config.yaml
model: "self-supervised image encoder"
dataset: "fractals drawn by 1,000 iterated function systems, in grey"
arch: "res2net"
norm: "batchnorm"
depths: [4, 7, 7]
kernel_size: 3
widths: [160, 320, 640]
init: "small_normal"
beta1: 0.85
lr_schedule: "cosine"
final_lr_fraction: 0.05
Rows from block 2 of a small self-supervised image encoder, named by matrix and row number. Each number is 128 + 32 x the weight over its row's rms, rounded and kept within 0 to 255. All counts start at 0. Numbers have three digits each.
After each channel's rows are labels from the 100 images, of 14976, where the channel reaches its highest value: "responds to" is what is common among them; "patch colour" is the nearest of a few named colours to the mean colour under the peak. Only what is clearly more common there than usual is listed. The data: fractals drawn by 1,000 iterated function systems, in grey. In brackets: how many of the 100, against the usual share in percent.
# c30: last pointwise conv (model.blocks.2.c3.0.weight, 160x160x1x1), inputs 0-159

c30.51:116207135084133149117086090158136118162114137160179099119105077112147146185121088182133117197109149064128109213077156117118127095121099141179123151145152125079081101148040090144138148073151147111133117089144174161177141137119092044136154109102125140134106093138106109064102179085100111128141128085145137115111139121148077123075104163092141207093163165113146152107128114118186146133144136106116089098157181119133141138178112064097146133121127106178116200155137126134143119129168147
responds to: sparse (57 vs 26.3); two maps (52 vs 25.6)
patch colour: black (100 vs 56)

c30.31:103064133121132099117182134039133114070123200111168108132178104150151138105177077071060100073145051189117158058110124168150139114085155144129107090135072183106083125144196127112168118089165072147088119143174100104092126130158131090061101076117103101116150154104146150121154143100143164139124148124126097118076117074102049140111123113122115173144118079094109145079112140106117092129103127125108097116113114143153067114118096128130135124087112137115161109102113130112142082139079103
responds to: dense (57 vs 9.7)
patch colour: grey (82 vs 15.8)

c30.55:140179143096164131130079145125137113141127144126119083112155108157130131126100132169150121151135149155130152210207145150149118089105179141184117223107210137109123124157123140147153156115071214144151109111146196126179167129083100134118140161080144067111134111108073157130116116127112065069105183112126146137187191159143168169112115122113090085106161104160177120137125107170154166159128156073126142143090088159152108160089182094120151139173122108093163186141141155123127108121129159
responds to: dark on light (100 vs 30.8)
patch colour: black (100 vs 56)

c30.159:177140181123146153119097124159158122150127124198163136151117119147120100134157133184152109176115152097161165220169204123129123126089148157122152150131206155116125122085069142083132160162082135089118082121135190155226182084058105105152095166114132139116119159180117105132116161127109128141154207159181100133147151147155164177142128141120163086087177154118146105133136112136138168114143186096094123109087099142113165136139141151081151085118183151095126170174095178104116138122136132
responds to: sparse (73 vs 26.3); two maps (68 vs 25.6)
patch colour: black (100 vs 56)

c30.12:144147139134116149105131154167148142160120181145178162130087166148146117168144105122170132178152162162147147166112161129170183150075190117139187163148109134109135213088079185126135200131096153094126151146079158127189168103132124089131098167130080152135094089141117118115123193175144111119119197135177120085095150170163143123138074082115123126037147150137181097117128136087161148116132161159104174138060108166096159168161119122098115100143137146082125149161178110109120103113185159
responds to: sparse (69 vs 26.3); two maps (65 vs 25.6)
patch colour: black (100 vs 56)

c30.72:121104139139133120175133183190113149115139163094179124140122137118194096142134145103017138132189130198130192137104159137195170145122133223138143142092126104088125140108113182119124138159130121111128126149059106135095132097123113071099103106086129138194122121153187106195116094163151117125171111151094107096074148166171105122164100131135103140137139104080100118121157191085084100182088126133111135166110102137155152134112077151131122063052113097146125094098122124090162114111122132
responds to: dense (28 vs 9.7)
patch colour: white (96 vs 28.1)

c30.29:137134092109113164143108105136122164134132095174115111087114101151112131144108123131179170104114128139120136162146143080139154130132111134113103119125099119111143116123137145110136096148117166155164147126135100117121120135162144147139107172143142144124128102144153116141090145149129147093115106165106124140156120128135130147160089032135042034088129050121131136095093130123008023147169127106059167063133049158136108080089055128144070087110135122138145050079129128152126144081080081
responds to: dark on light (79 vs 30.8)
patch colour: black (98 vs 56)

c30.132:140190144173131124102057141153124132159108083207118167140169127114117160087118083171152086136128120118104168217165205122122131096060131064115176161147171143152145168105083070104196176103163170100137169215138113153115161118097146168149130122115146093055159076091072151093128194154154137096118068124130132110169132097154143100094148136127122104121109090115143161115097118134116134141156150073105103131106137146172134085147163135108160135129104101102168096140123163122137104143135144
responds to: dark on light (96 vs 30.8)
patch colour: black (100 vs 56)

c30.80:127115163112115107119106115146150134105126140110158151181101106135092102124185100115106123138152184151145137191137136114167132075061135100150187160163152137081094188118099125128076214139132130091143147180124176128205154113130132063142108131139116127129124139131163096078119191197107089112162173124180131100079105183094113145141134121092210118094124174160165063090124167102178177117115183087122130123056174141123153114089147155108156145101161098138099162117090167097112109129107127
responds to: sparse (77 vs 26.3); two maps (67 vs 25.6)
patch colour: black (100 vs 56)

c30.158:084104150153141135144123191105128124148110168070149146173167122131142086129171106116064139130143089207093127072073060164161171162102088155120124123079051160148178106144099171086129088172144094108102098105172128152067108115147147111075098137142133129147134119150124096134133098088147116173162096131094135161094162105136093078150169135162138140157122116115045107112132153164066109156082114135072141176111117076159168119171047103153133110137119133172082114089150106126114112121077141
responds to: dense (33 vs 9.7)
patch colour: white (90 vs 28.1)

c30.61:177144120146092170168000176181191085144144123092138180187124145125146107114091186108131121161145156192123209165162116137131180114137116124139093150142150098207140139086109116119149114126092092087105172130109123116124148149130095145110089154089104152117128132148139137111090167105162108072145124181130113070148082149116104117088133120117057073119143067119145128180102133158065075118144105155105124103144084112120120087079097143136131088107118087136130057090118118118128101123135112
responds to: dense (31 vs 9.7)
patch colour: white (76 vs 28.1)